Weights of a small spectrogram VAE.
Model: decoder norm groupnorm, decoder activation silu.
Training: 7400 steps, batches of 128.
Data: trained on songs of 200 made-up bird species, synthesised, often over outdoor noise, 39062 training examples.
Rows from block 5 of the encoder of a small spectrogram VAE, named by matrix and row number. Rows with one number within an expert belong to one neuron, the router's apart. Each number is 128 + 32 x the weight over its row's rms, rounded and kept within 0 to 255. All counts start at 0. Numbers have three digits each. After the name is the row's rms in percent of the matrix's.
Before each expert's rows are labels from the 100 clips, of 14976, where the router gives the expert most weight on average: "strongest on" is what is common among them. Only what is clearly more common there than usual is listed. The data: songs of 200 made-up bird species, synthesised, often over outdoor noise.
# router: router (encoder.blocks.5.mlp.router.weight, 16x160), inputs 108-159
# up: expert up (encoder.blocks.5.mlp.up, 16x80x160), inputs 108-159
# down: expert down (encoder.blocks.5.mlp.down, 16x160x80, transposed), outputs 108-159

# expert 1
strongest on: downsweep; first syllable: downsweep
router.1 122:122132148154091150141132076155135116081105100169153143122076099138117057174121110129200138130149088142112131108125145136192068115121113167159195124159104128
up.0 115:066112128133122193090180144154050054114140111157111112134096122182076134094092106119121118104130140080142188152103124099153131054134130166098163094177175108
down.0 117:138117145119144138115128096120118100118057130188107101097075041140129131091084144135144126160190104147140126156090140164139147119195062179105149129126163120
up.1 098:131154132114086118117099120141126140095098163165188043152133139113135095127143098147153161140123124127078124116108142121092134142194171105169118125120115124
down.1 103:133149067133181122195110102163129148108176180116090116167132140098136138116156109131106158172175094110156142114145139126123103130119095140135096155134080110
up.2 082:124157101188131116144086102135189132103112199114200124191172135125115140154149158176173116111141112106090137112151121158063161127130134127188120179151147132
down.2 086:140116107152132122127130117142114121114070134160165142168040067118107109100107136189180137107151095159179124190104160164162094135109089165086177084141139079
up.3 101:126134151103091139155041120062147112160126148126117109138142138145120153172188140152124124162080206105078140119145164098088175115163159141151100131115160157
down.3 101:111139091171174126149117138131128132111083123107137197173108041129110146100096130183192133095167091144159134179154141162148123129149045159107120104132091135
up.4 100:135139169130131133127137123100057128172141102185099073089111120135140094153164088053103132195095121133114129153178133083132149130161141151106142142133157134
down.4 095:113107069185123134170108108196114134086088155115124141191143156116092150085124119169166139148137118117092135137130196124206064126170081146162154134149089098
up.5 075:136124154160054117086113120154091156086109144162182050152133184128136088176156122112137126152067136128062116134111147125135128144175172149194142139119143088
down.5 083:116097103167129122154113118121126145130072130096078159144029088125094188074082167155162153117173127122136156149164128183118130138146120118091097113147101135
up.6 124:115089160103096142207076095140145105133155109075066147107078152160123078186120118107104122150094147115095136123132185127180101110148110165138165132138161145
down.6 123:114119113135146141170147086159117117129206154152142073143111125129116096171123084108140111230122095123118136099115159119150070121072176185114205168136122110
up.7 102:107137136133159126104204154178157116097173125163120114121138186121122100073056111119138138158168064131155134091131036138124063127118156140098149142149117157
down.7 090:133131112157151136161113122115124121148039116055116153157100104135150157110131149185187119140186128138174105156103144182107120132118095157085115106159123107
up.8 097:123103169143136129155167093168075098098151103114064166108083114159128072173127107074150095132132072134145131124137111143157126108155144173130159162154158160
down.8 088:108118131167128135183101121129142118128085154127148139156099114128094132114111119131170117169169064134113152122103150134151088126175149142089187155171133100
up.9 115:116123163095143172074121182183080091088141096133068165135132172176112088151116099121110082146105154113166152140103104117150129086174130167145101120161170111
down.9 115:131123119150100121126112075151151126093063163134188129131077087138123123096056147157187075116170124143096128137095171174142128136152101151120193129128144102
up.10 100:134120128087139123101151086107151136125069121133091068139091135114135162183096160081173150151175102127126134182137105176073204142157153133148144147110123153
down.10 104:142099124113186134121157162166116122124151125158139132164116133124148132087092133159163089178190113164175117133092083106150097119104167154049174117156123099
up.11 131:116184122143145130067164180157082128122185139168172061112204126125130099102172044128075123119080115121120137090104162103131097124109169102126104121137124096
down.11 120:131179099131188128128120141134123138108130200141153094164178139124147133118233125158119137146137086145175122088082154118129113129074137107127063160133117088
up.12 096:137130143044092128085139159154108134112127094140107071114100143120148079122103097113097106157121172128085125137098092127120134127189152175085168079117143170
down.12 101:118103132081115129152135119133162131118123143134132129132066138119114140086042193107172124188204121136109149152153107148053133123129162165104204117121145128
up.13 089:160105117098152105091118112105088143117135131206124075111131119134147157127136147097109146095072194143120124209139139082090180131157093122137147144075137094
down.13 096:115119114150112151129124152127061149155114096152132150152052093140096167073059142169130121113176164096150158200134143096148120125145078139085137108164146075
up.14 112:112110166093086147097153142160117116134169138150175024092162165141111106116131132105083107172105127117079135097071133112145096117109189137129179086131159088
down.14 113:114156116083199133142150154138189138127151139136112134133150117116118151129130149131125167159181082117180133139197052106094094124070129156098121139133118163
up.15 089:155134136080135096137192165147150155107165095163093108099134159104160092110093107038103135151124114155109110154147057103118117162136134149106174136105082158
down.15 091:109090108181133143128112084152071130092047126104115134143056133123106143136127185149191110179156162141157147189103177127131131140136094167122144135195125058
up.16 096:115100184132075142129115155172100124131110096147090144130120179137131049165145089143126080162082129133096134117109131095174097112174174123149139114147142141
down.16 097:112105097163142123120159078140160137118089161150167108148059116106130156078071165178197135143193078128119132119131114162070135137115139102116147126134098167
up.17 090:105102181143080161096108143154105105151101129103130173155109157143107068168128114164142074155062137122119136107087153131172095107147148178175140140159148103
down.17 093:121131114180136135150135120166121145099116138101146175150084113117139140109114142181180125118134053147171142109133123186120079104077134112100156150124101179
up.18 100:128131175090117148131085151075093117165126112144103073095125118159115165124178145104117120162088214101102151144122142085092185104134147152112107130125160151
down.18 104:139125130169135139135127123081101126168064099133124158127055037140124147075125141174142140090135132154128117199114152094173131117172067141079159090135129132
up.19 101:137134162091088145139109112080110126136124135157110017092130164142130129172156138085123130230091163114071130138143160096091178115161160157149117141112141153
down.19 102:104103088175145136140121091144097136111086144142146182150066063130110151105091137179165139116120113114122149198138191130169145117191043180130142101154088081
up.20 086:122143121135145133043118113139096134109102157159220093134110149115127120128142153141155094119136144127120131150103177151112137136149111184144117144136144081
down.20 095:132188121129120147157090177157121144109090151157159161170102095111102177086126155136108151069131123108158124182171130128147108131127100141080126106115125096
up.21 086:130133112143165125046211122185128130084172120182146138115150120104139089128086108100117089132108090143153121123117052143104096145094152141123146142132111103
down.21 081:122135106178142126130104142138104135131033143101105155165094126112113154088125118169166130110161118129146122162127172098157149137179064129109090139189123082
up.22 104:115132164124112162075130124152130104099150149142112168142126148156121090212140072134136073128122107115155146116117109111124151104146184163198108132156166149
down.22 105:125124109205108130121139105174095130093068141142165113136074113118122134073105110166178086098185115131134121120092177189135115112146114129149167125139110104
up.23 121:133110152131111117175086114046147130181080103084094106126126172136132186110157182118157145154161156130092129144150109147090183125144139138134118130123130180
down.23 108:116087119092166130083147146152142120122111174186123113124175164140116147088178165136111163135168136130127146139094144086180123118177096119148130134162122104
up.24 086:119134163207136137129131119113106124154095146143146098128111093131121124128171157138151105150140051129165132070119141191141099117111162158133126163147153141
down.24 088:111173111177166116162107155166136127101122148122100182150139095114139145120200120182125152072125087127167160148176109115175081139157128122136125128140082179
up.25 079:148115171108096130118130103111070119160124113169098030067099163129147079167149120065119106216099136132100124126120152127112172127176173157171129140104150152
down.25 078:109109095149143129114132064170113133074102175159173125136053105121091151091100159150195136130148098116127168168093158156161119130181105165141151136170093125
up.26 090:145128170123102138106121088149083126124110130174132044090091150140143052191136100077125100187104130142083123140109176136124152130163148169164144144109158123
down.26 093:121085095140107140156110086186143144086116172144133154161095125140108152108083142167201134137159107083103146153147165157153117111175110157132203128147096117
up.27 117:125110132061109132171097052109139119142105140110078069111068144133116135175092109076147147148153153107095133144111162162104179120191126140173114123114149126
down.27 104:105108120078166147167154097170101105109165116157095110133092101126096155100066157074137150168206081107127151134138131149164108111143133161113180150163132102

# expert 9
strongest on: click; first syllable: harsh note
router.9 101:111150135105086152127068111140124116109110137104166126170118105124070075182151142157156097119094172080076155113112153120181109115113143199172106107130144137
up.0 118:142194115099106154094116129171161115118113148114135119137165156142128075121146049132055147097117121130126132087111137136148104117148107119172060132125167095
down.0 117:122196117138174127133098207137106121162146154142149146167145091132119132122174091177083146105122104122181156165140134095151111121122116125077097116127121099
up.1 072:130150156104087148119094144199115118141104109090148143158194123140115082153186080168114122059076141103106133110099185087204115118178082125180072088141166082
down.1 083:127129082182197119177130158166113133122099120107074161159102079110119103115193069140149123133183091115197149108092164141229078139154108123115122159149084104
up.2 084:130151108132063122184076111104206144082104154124113189181128139108125101150121121151134165113113138104080128141201105106089153139177094124172180124116123156
down.2 089:108053117161166143105147095099145119177124107129052183109069127131108164102104147120131110119190094138118145173079147145121138146100097142105160129158118101
up.3 074:119067138158110151089118139125101115138117095162143109110154170146105155108205171147138193088085149102133162133139185116194130110151069134150131107144131106
down.3 081:094114106117147105128155158154151143096089143152066146201121124100104135097135094156166121151196100121155173125138103071119122114181181082112129173146089138
up.4 102:132154135100106139094106129069148135161109112118125132156137116131133165115156136168146094111143169129124128178076124135056217117129096141120090085102139131
down.4 082:097185089212167113139068116117136140131119165062130173162083097122122143151133121151162124156176108141128147145169123175065122131091161116106151185147112141
up.5 097:132108166105114129143104157074131125156083090128081119114162170134126150092181108128106180114099149118116127141178151099128167119158118110124099120141142141
down.5 111:120069076137162132155165142157082137133154108149118094143161144106115144084119142122106184172142125134125141160143170043162106120165116108119177128138077074
up.6 088:142190117085103147101131156162143130100088137107119157144176144115126115116121106137095142081143136137092145143107149147137158120180062130167055109117137064
down.6 090:106174131143189144131111207141139119150169138155149175149110091155130125119127119159119154121159051127201136113143070125131060119089149160058129123128126162
up.7 096:153144152100114120134141149165127136120108136108094136067157148127153074104140094136078120066104091155135121066099132184191065134131109137156088151116127122
down.7 100:105130119152163118136060151110150133137125136102133144158112113121095163165153140150123134159145160085127176175146166120090167111114124154099170093130127116
up.8 111:141172122089139130086119193105097138132126141186163111121189126129124144113130119136099159051107138119100127143119151082120143143148083130115090109109149103
down.8 092:135128126108130140136168119128090124135195144175154087121138112131125091168130097127131147154087088103139140141158137108134107109046172156091182132129137111
up.9 100:133120132090119112186095144141184153071134136116059166145140129096137131152082178093129179136141129122098125136227055127093141151140122152119169142101116188
down.9 090:105079140117142150135173067111150106154131095152088128080060158123110122132038126097164094168223079134155129155093094123117126114096118155116217123152126143
up.10 070:154126136174151115142135161141123155161133122119110166107139136107162150091215137176074131090095092155140107084150123112177063140093122090080097139109081197
down.10 067:130169095147097117144058108094139160144085157126154077150106126107125142188120152156137121151097168093090106206101182143071188162151092175175145118114115087
up.11 102:109111164069093150128064156060128100194100124118136069106130176165109127177207114149125119144125197100087151133111152119125180098145118148142124087125160155
down.11 096:102116035137146134185091144136144134127125136042068147171124131117094154121130122132122160154192138126123158140167136163125141110161154073123106131123093120
up.12 114:132088165104098154107123116093127119180074139139110107063096155139120123139160174137118095101106153121139128092062149168174141120133121154173115101124160145
down.12 104:094108114104131137148100114129166135116103124050082164158075151117060138186101139141150075137201149116104144125099115154143146111136149134103171126145122136
up.13 104:148149132125119113108102160101115154156140079135088109147153117115152125139210079165106133149094167153140112156115142080121150145143137126105094111108104167
down.13 086:132129102198122112158056191112144145136099146073116180155166136119155124085191123186109136146149157168125121134134164113219063124160090107140118176123110114
up.14 082:142101172116113131111086157071082141188097072141126118109149147132138177137189186147096125098103198116113131162115191103131180116173069122113118099112151101
down.14 080:107116090096193136176116139133172150106132187079052129165126107116096131153123121092151181151200099132151143144159114146133119136163140095135148161146091161
up.15 095:125154140115102119135122205153138136120105155185104131122175156117130110077137104130145156108173100110123134118176068116130089118155126103107100134120114186
down.15 113:128116088125134128105135116181133153088097141140170108172112161094107122103049153154169107143166121116119140175111140120073133120136107158141203092136113062
up.16 099:118098185045084147148063157082144122146082107148093090130128175143107123137168131146131140118099179091095151126114133104177170118189105166141120088137153165
down.16 101:109075081144131126194094095140157130108116113066039130176090130110111144112108131133144144173200146112118132150139146149191103122180122121128144149144099122
up.17 095:135108110148128124143115129087120131167078122125106138131162152124129194084172122127074176049099133125100133099118169107163136131185074083148066092135131077
down.17 107:103091085170177115165139127146084124129171130096127142124160181120106164153203165138129123129129067094179156134142157122157095116044154158113151155141108097
up.18 095:145141144088126115187094127144183146061193168095136173131131151113138101189041178112124093130107130106102108109173115157117113154087126166128193141096150125
down.18 090:120112134085122133143176064087155145127182134157117066094063151128121094167041128095167118200170082137118121140130089129035153138072162204102181119103127165
up.19 098:114088175061112150128085128051139107200076099140099095095136160170100156157182138149117123110109199100118154137102159100147179096159091154158102087132165137
down.19 094:112117072134181115189097105098149157147116122047052145164141117106117150127143121107132141153201132120126141129157141163159130114153137055144122140126081127
up.20 093:137121139114092124130083054083177140116090126089132136164102106124127143182163127168179085147112156120119127159121149148100214142145121158155118135118131144
down.20 090:141130082205125122152063138127132146139058130080110190158042090113108149088096152202164137113157145152130133165116156162175103128187027174146142149175106091
up.21 111:156108109113130117096132092130122142095138157168164120135099087116150122173075154102169159136137095144124108178157121117111188143119103180132161153105126114
down.21 112:119153130097121148101136164123143131128080129191118072134155125141106158076042142121139159129177143115130143186122090093059181108166075133107141086141140111
up.22 123:104137122209138150165141130140037100186127122128121121117143103146105119139184073122100155091089109103156156118111191138185069097127122101149104129168122084
down.22 117:112111102195158124175135133140039123133171131151112116142142083120125122143202053143139162112074077130148136122119205093215110135117105108133116133153095130
up.23 091:115122155067090147127086160084155133151071132104115104142150179136120123144177117211138105149107213110100142111046160127127169115162122140153101096124161153
down.23 095:133123086169160125178080114115136127151123121026080158168107131126112139143151125158121098165175129109136145130112166167209089140096137096114117128144113094
up.24 102:142178111137095134119067184155149138097118144095145189198196124120129126147219113177110137050046162109107126116146170096145155134159106114150073100130156075
down.24 091:132140092147189112161138128171160135125127146125088149117129129117139141133157111142149143158161047145144129116115129130177068142101148187083117150133112122
up.25 075:127105127180132152131123096146094113132144089120101130094167132147109113119221096142069146092072150111141142120159176129217092122139068127163101136152146112
down.25 073:129105076096168113156149144164129161107123120136071142181079076114097162123125118122131145125172134147177159172123119067141155137184105106095142133130075108
up.26 075:145174078075141115074145170155162144091138125157099122167179139115140127088127092125123186156148137157137120143163072086095179136118110151137077159100090129
down.26 074:110138117176183161111108187112118139178108138092137184136136097133118184093101145150113111110145148120162166166143166137089129119126044115097139124137125080
up.27 081:107113156078106151137100159097166112172092117097105104071148215163111126104134122141087133131117168107128159080117143139136115104137100105160122107139179151
down.27 082:098118079115193127140140146157131132125135128096090136159134155115113128089079130118124131174200133130116165129122135097137100128130148093115140116122087081

# expert 6
strongest on: click
router.6 089:117204094125134143148153117136165124136071096137127104115121097107095106137145085089120145145144077092106156093136139186101175131123160106155079147134094078
up.0 078:140122153108136154064156123136116086109143144169126148091145142167137104114124104073050112083090121138108129095124115131139126104121113160173070135119155110
down.0 087:128156100124185116171152179094152137124137142171145152134143076145114193055137142175118142090168109124154147123098159123123139134148080106058117147129099116
up.1 094:127032119090099140130133076125189128100108168118112131109126231120118151143101153092145148100171118121098129077102127176123163131152068138205123143120118086
down.1 092:121136101101175112123165158137148134116180176156145138139133141102102131076081144126155158136219088118199134130156072125118121134095133139066139161137094144
up.2 101:114075141106130133104164058088165115132145123123075116063066138138120151146080129043118134167170116117113152113125099162100205121117124138156135171119114144
down.2 098:135101127056132134107113111133162141096110137178150189138112100119131169131102184153171166096137126123114114181160114114182133116186026223113138115147131146
up.3 125:142156103095169128089135148197156135084154154138167153133162169123133118141131111130089124081091154126137113115102171115135102140117103145130134116131144062
down.3 122:129134125155078124117093145072130127178098089067144153139122100115141150136151149176164085118158146133117125096103116186115094124073206117127133136117122192
up.4 099:128071125187109114101127071097147145131041133177111132102077088103122163113086157102163145097166096131121134151144117150103169132143113106176130143135100118
down.4 103:126116106130124133176109132095175157125067128158111212189079081104105130103114164186169130090180111143101122173127102149145114146192072195137122142149100142
up.5 080:080131152093139157104116100106165083143061122186165140114174164166090166131149102172164103053181136086145180123090133142106173080160091123153092071161159100
down.5 088:114068125136148120149100135108149147139092127122063150154105121125144141098133114190209146163160121151146144137134109100179123122183101128080163148136125167
up.6 091:094108169117112166126113126145164095135108152153152080117166240159104109141167099138128104154137107084134165077089161110116102088134160102178159096156168127
down.6 096:118094131075132115148140132108202142099116150188081091115151137116152113125074119103144143149183077161097114099142080127107143114191136101144152155119120185
up.7 081:067082197121114176103139088085132077187065112126108144114109132161061171121129084130156089109159120079159188143119130157114191078127097101130101122174158133
down.7 085:177085136099129112111103110108151134118115133130090179123116079104140127162110161126167130113135118175099096158125155128164161147188047158143182122110126118
up.8 106:104088141074160157117118080100154104128110125130148148109129103163097167170103196129166099110128125100108154183119162134099174110120095169152136114137136086
down.8 100:113148144075123124167100162120148128170106103090073170138078064144138107143074113143109085126184133148144128119140058154171101107169146159090130119135155180
up.9 113:133127116089037114131141147165142156133175109162148098129139111099138070138073085127091121129086142144068111122092124071149077155149143153112205096109106149
down.9 103:128156129130117147182097100134122131131131111130106141108074055129121101142112094117087137108091121110118137175108167146154121141176051152143134144140136116
up.10 119:141126088150152117057120074156138145090103159184187128162135140117130120148096154141162115111106143137096113139068188124097178146162111117197108142119114064
down.10 117:115150124050170112187115176115152151179147111110104189145142106106126171155137143149102139125164126136160136131184043140144123132086161123087116134130107205
up.11 101:089131144125112173106081108129150076112089165108153148155123131173071147164082103166153088082115179081112169160098171137092174084127104152155134126150162077
down.11 083:146128147128129122109092114094111130135130136126153145146147047142148124147134132202169114128102147149096125146146136118148138123115151151108158143107145171
up.12 100:121117102179147110093188081129171145154111134146140178116116127102115137085098111139124134081156079141161135080129115181119105140078108089156123141146104111
down.12 083:145152127070140107170080165123167161129136108134074186161157056090150126101171117182109123061126114135126130144137149119163127153163083138123091134139106137
up.13 100:101109172123141151158145144140109098155208089084099180087081124165111125137131108083048088138129120105136166092143120171174088090070140168092144123149138142
down.13 102:137169136079130123162129153086149117124131108134102179103123019131121120104050119108099141087166106143141105150165118139119130131158072129060140134097140142
up.14 091:126153162083142138080171093074137133138149149202096128074178127127131150153130130048093158124123122119119137126138099118076184121124138116185130141114136156
down.14 092:112104124075142137125136130100191110116107153185146114148129160102096168091089154172139158130170142093137167161125139100119136123154075166091162117138116089
up.15 123:117109172067120125157139137072159140189152074113072128061133190116134140143139104089088133179130115133111134127134093098124143136123140109109147104110112215
down.15 119:102121149082113134155118153110165121150168127143107105149110138119121091132114102123122141192156092130121152129156094127174064116083186154085168132127121181
up.16 107:137135131113140117125101084120187156089083149125157182165060094098141112169061139157188119121178121121125109160142112151047193160159125124143189146113125144
down.16 100:124104093131114135122078083098119141106139139093153113131085120111119112161132171150120149119083187122096119134153185135145147142112105174160140127129130105
up.17 081:109120193091130168126178162117080088214167066124140149081129131174101133148149109099046065102115128088151176132110170127112118091088157153114136077169164078
down.17 086:142138162063143138124137148068154133180146061176077117102102062131156136135153116115099150125129117173133117134135102094123121141141129133063153121126139180
up.18 073:133130103152121128108100097086132151144056134166099119129143147083121135127175119122158164100121153134093116111110157139103163143148104103211088169124090126
down.18 087:126110105107105124137139135130167130096082172217140163143167103108119125112159157164152154089128108101114136172141135105155143119202079154144118156167123101
up.19 089:115105193088093134135122127065128110136124102181115129056159168141120135146082153054079142123136139123090145169125114105129148121151102141158169088119157171
down.19 092:102150107049163142176115093115185133135157138116097107167067090134127129143075118127127162165179110117142175107180114133154090101112121135087131158139123145
up.20 109:134075153050113147100163089130129103125165111164101138066054150138134120160047148054089104140167135126125131110111106163120181108134115203145141115124154119
down.20 103:122148110115170145128159108145128116107108135165148136135065076128097125098057165150141177122192096135162144133147113127178095121156059157082136139137128122
up.21 127:104161142117100158166093133181167105103159130076138179137113119150110069204096106143119087107106113110089142095126146167194068109116130186134175142143156131
down.21 125:141138129167102128164101113151114135116106140147152156128084030118138092146101114146138131122126092128114116164112175145166093140189068181135204125129133105
up.22 108:119134180142121146161144124116169114134067121176082215107088053137139120133067140103146129102197054139141129209158110137109153112155110129116164118139151160
down.22 112:083070117178143122123136107103128143151131115113156112147084179126122155132149204191149086164152138123147143082110083161144057132085164133105149163141109153
up.23 108:111155149098161142083143106092160106113114148202145129107155112146116153125094139096127177109168082115115133202174100118076205107165115114137126111135140160
down.23 112:120068081096129129131098147146183127094093170109158124195129219117118145099121154209171150157157150126108138113108098129129091120119093159105124126131114111
up.24 094:099078165149112150126157142128151090129123104199102157094041109144122127118048155094127144120164093123138151170112079096128135099168126177083192112143133194
down.24 096:107131110096157152158125093108163095164136115094096083129103153114106148099070166119128104158208110131126168075154081204134099126101162072078154143141131172
up.25 083:108157160093124150120152152116147117134092107161140202119156067136107113142037132098120141052130124117117134186140124105073186117149089142116145084139141124
down.25 087:130102117086107125135057133110192119150138107108128096163116175149121155110189134198087152133143167097106142104129119136134099117121084149119120118133120120
up.26 103:119113194073091164076135065121146099121079136196128099091091132144120110147110122066186123100158129110117147126114118135103191106170141138150132135143169151
down.26 102:118081113100165132149109122157176139095083149148103171181090152113117147106105148161159157129180091139140145127143117141183089132206065166108129154161126100
up.27 102:129062123177086113086124074085123143149042122166090100109069130104143152127116152116204142115158138146119120155101114157119177153147117115171107146127099150
down.27 111:119145130129130133169110139098168130103080122123129206151083031130117124120136146155153138087153098129126132152165120145158124138226078160144102158156129164

# expert 12
strongest on: rich in harmonics; steady whistle; first syllable: steady whistle
router.12 212:120116160181075123101092168122105137156107082170108219140215111129116147084085096149030118052111136130113126168139122063131132140141164116119140106139127117
up.0 111:115107125191085125128131138125143133137104108162124219129173112122110148098080115124065133032134103123094140123131127117125119136132151087130137112132109128
down.0 102:134097076119146110106182109095160159140133139197163081132115109072141167119073133146137118123172086155113126177098108108109162170061135143116167143107069139
up.1 086:130123108173085108143075131143179150111099130119102231155182134101121131092090095157066143039114099129114132128139124116130130154148115085151139126124092107
down.1 084:127107079126149128115204162092118169163152114209140086141132106082133169075084143161135135117168091153110133178067106079140136164081120154070157130138091155
up.2 092:163161096137145098160148089201167162072175179109148154151109102083165099150120118162157136090104052160127084089126110188131099166073122137148111159096103113
down.2 089:095074143073119136124126110084132133151140131119110083108093121096115129195167183140162150164121166126146147157137136099120198131171108147131138131131139167
up.3 086:127120121211081129139081146134166139121114120115111224152179124105119139101094074158065118041102095126117129135132136115153107147127121088133141132131110103
down.3 085:129092092155131121138174155108135164148133125200138095136150139093128155077102138155131154112140090141121156200102115069135119169077134143105145118136068125
up.4 090:141140126199121099094116167157143148126095125185170182156141149103149157092113120180147148068147095152146105146142088120069099150116157061125135114114102109
down.4 094:104132091075135139103156191128140131105132128168122099147097142074100143069178129152137167134128142104148167142098112068145134150191080151104093090165092142
up.5 108:160174108126148114138096141122160152110112148139136134183178158111164128143230160140156148120056146133102107142151137117102149153158095124156076163106118125
down.5 097:112098134063138132133174140135136123115161099165092126095065106121112127090101148096127149156176126128146133171112097103150130135149093190075163100160123120
up.6 094:115120149127106113121126147120177127135085121176124249142200118118119130105067118147103135032159117134091131126131109095104112142159130091126110109121113129
down.6 092:119133108143130144101183133139137134099112117208144126123092086097110146100066137120183108112190077149168133206070101130117166128135104178119161116163107131
up.7 078:143131130201088125116057137124155130139050151104127162170161188120139132114182064160105101063092124133120118096106146128124113139157159065179065143156123121
down.7 083:142115092127110112147122184107141139120159122186139130135130164107094146083166152110086180050099129085152140149126135103162107153127095160118135112151092126
up.8 092:108105167127104139139126123126118122140102108187102176097169094138110132127066118119108138091110107117115154156139118100119153116165141139112123082128120117
down.8 083:129082113181112135100145103124154136108092114162133148164111097124123122098076146189179120089161144149117121215049158131162140139190054174135154124160112094
up.9 087:119127148162058146137067147116094105144064120107112162138118130168130125107181096162085131058081146142130139122127165144194090102170083125150111148168139122
down.9 090:128131153124079120156102172117146147167132076135113099105109174111117116119169085064060100114108139096101149111132111128122089119101182135136150082126147171
up.10 100:092145089194133152145109108178084093095169168092172134147107140155091093139099099137145109105101121099122154104089192150142074095090103124159145123174142082
down.10 118:137153164083140123101144114151135108101191119149116107112085121143161074180130093090140043159138098165160113114123093129077148132091172140095143121105181166
up.11 113:125139099178144127174089121155096119147143130042090130142151148130129125115188071131074133094054050128148140049142183170180086126112145124150057182182121108
down.11 132:118097162101066137181093122116161100148148095101094126094109167156102107175134133086097134117101155087071158120148123135162081112146165165163166115139152172
up.12 104:117165115153112133165105117155116120128154153056096139120134125128110089136163047111082111108059054113127132056110181170164101131091146129173077183174130103
down.12 114:110104177143076148170069149136164107155129112102104137112164178147095114139193119106100153082069132085099159091148156134192065110168121137167111136151136140
up.13 115:082142109182120158178086123165097087100127148097126163149081109148081113114095092141115098090094127090144165101097165154150094092096130140143126125202145096
down.13 112:171115169098136121088167133114148123137141132187115053086128141114184104154168118117127074138132107173157104111085096117125135155141168126137105146103157172
up.14 087:116153151100091125126048153115129130149056116101122131179144100129120130097164059192096118077150159109134149128122129119121140113174142110127082107148140133
down.14 099:117139089204143113153066177146134155137104127098153203194151174123132128067210093182125117075109138124131150121093174136169068122101129122147117130140111087
up.15 067:112122148189083113132068155132118130137136098097115180131203102134108134105136036181064121062057128114125138139134161111170112134093127128124139115152120097
down.15 075:118091079189112132183116156142136142159130126119141130176136190110109147069179132190146144094127109145098136162077139116152062136095137161131144127147082120
up.16 111:099128147141096129107120123128184125131112128166153199130130121119107133103054133121096119043151108111114140138126108128103140133115149112131147101122128132
down.16 102:120110108126132125110191120091158145141137111204134084100094102089135136114029106120134110129169087153126125205083089084117151168081135163093185105122114165
up.17 076:113122133203088134133082155133135137145141105108104213129181118123106140110106065164058129063093093120135144134143135115154104136103121105123135120152120102
down.17 083:112099069169114119138139153134142180150109121158150100179146159083115148090110111161138137094139118146086139171086136099136103147095118143136157132127069123
up.18 109:148128095163159111119163142146116144117125133128119187102175131106155144099123122108080138039134072151190111104119121144161092147122109087131071170126107119
down.18 097:115080094152172117139199132143085142151176128193101089113129157093111163086151154106100176171148078115166153122117125096175099144129124123096146154165059130
up.19 071:132119148168081121140066121129174148111143089081093220110153106121116135134088086153036117035090099128107125154136142126149143153129102135146149133133109088
down.19 079:109070149109093120144176143078135159161134094178099086115127150101128165085083162119122169112144103147126153201122094112125109166094158150093171109123114135
up.20 125:085133178091131187105128144134144055141126113152134097069122178175120116113123124091114106168129141093132165138116123135069134076116157163118124117139203142
down.20 137:131114131131155114133199112108086140174126089202153097110067085115131157078076150122133123204193089141161130169101108104112094134070157151059200106133105137
up.21 140:110120156146116150060132141223115110096148121129158147117137158125115088123064138146129026113108142130132121129057117143136084120081140157131145114146148087
down.21 146:122108128147096142086136084137142123103096098113133110125030144141122098143052137118165064125166127146122120128095112180097117137088132139133192107116158158
up.22 093:113141121188161135205052126102108119146090116132138151165091049146120138147182127167166156077145133095130141141155158154113167115181109126136071133136139141
down.22 123:104130125153110121211037142105145131156089094073072196172115078143125123128156099179150112142101141124099137148126150125184100114168134151108139149158130158
up.23 098:092166101102101155144098143177130110102142163057146149172160116137076089133135048165092108086073148103104162106096153119157107104121136144152131102176127111
down.23 116:142153124181121119159063095101132139153095126058130172139090103135150093153187086158151046119089130154124110100080183181147110130097138136161112158119136126
up.24 099:116158107154105136151100099146122133141146144066111158119132113129115095132165041131085098089072076116138134066108191161168113127094141126174070189185135085
down.24 098:130105158173108149173064179146122102159122107109093141121184166147112119134255127113092159078058135085121167101159161140185060109157108144166085154154128131
up.25 086:175153126154118087090173141155147168104204124162132137086108089089180121117097138096095129108101090169123080125127090143108110179085123154125138130080105142
down.25 089:168123122058140086181109137111156175139139169124086110130107120040143134186219103117136149150084112135131107134127176101168179192188105135142106159122114125
up.26 114:143105101095137134085126093209148133055120178125174096145119144121126109147090162131193118129151149120110117131095147143102166134134102167163155134110130047
down.26 139:096133114123182162103159126185086107093165133125137137136092047153089136136112119156168140137110124108193166173129166116140158108091081166093128119161139097
up.27 094:113134116218097123132100152134141132124121121159132184147182130120118133098130071183091136049104085120124145137141124098127094124111166086130136134146116119
down.27 096:095128070167119108155145170133152169120125166181155094176135154051114132087171109172135131094131069105149162139073116111129118150126124154140123155156059117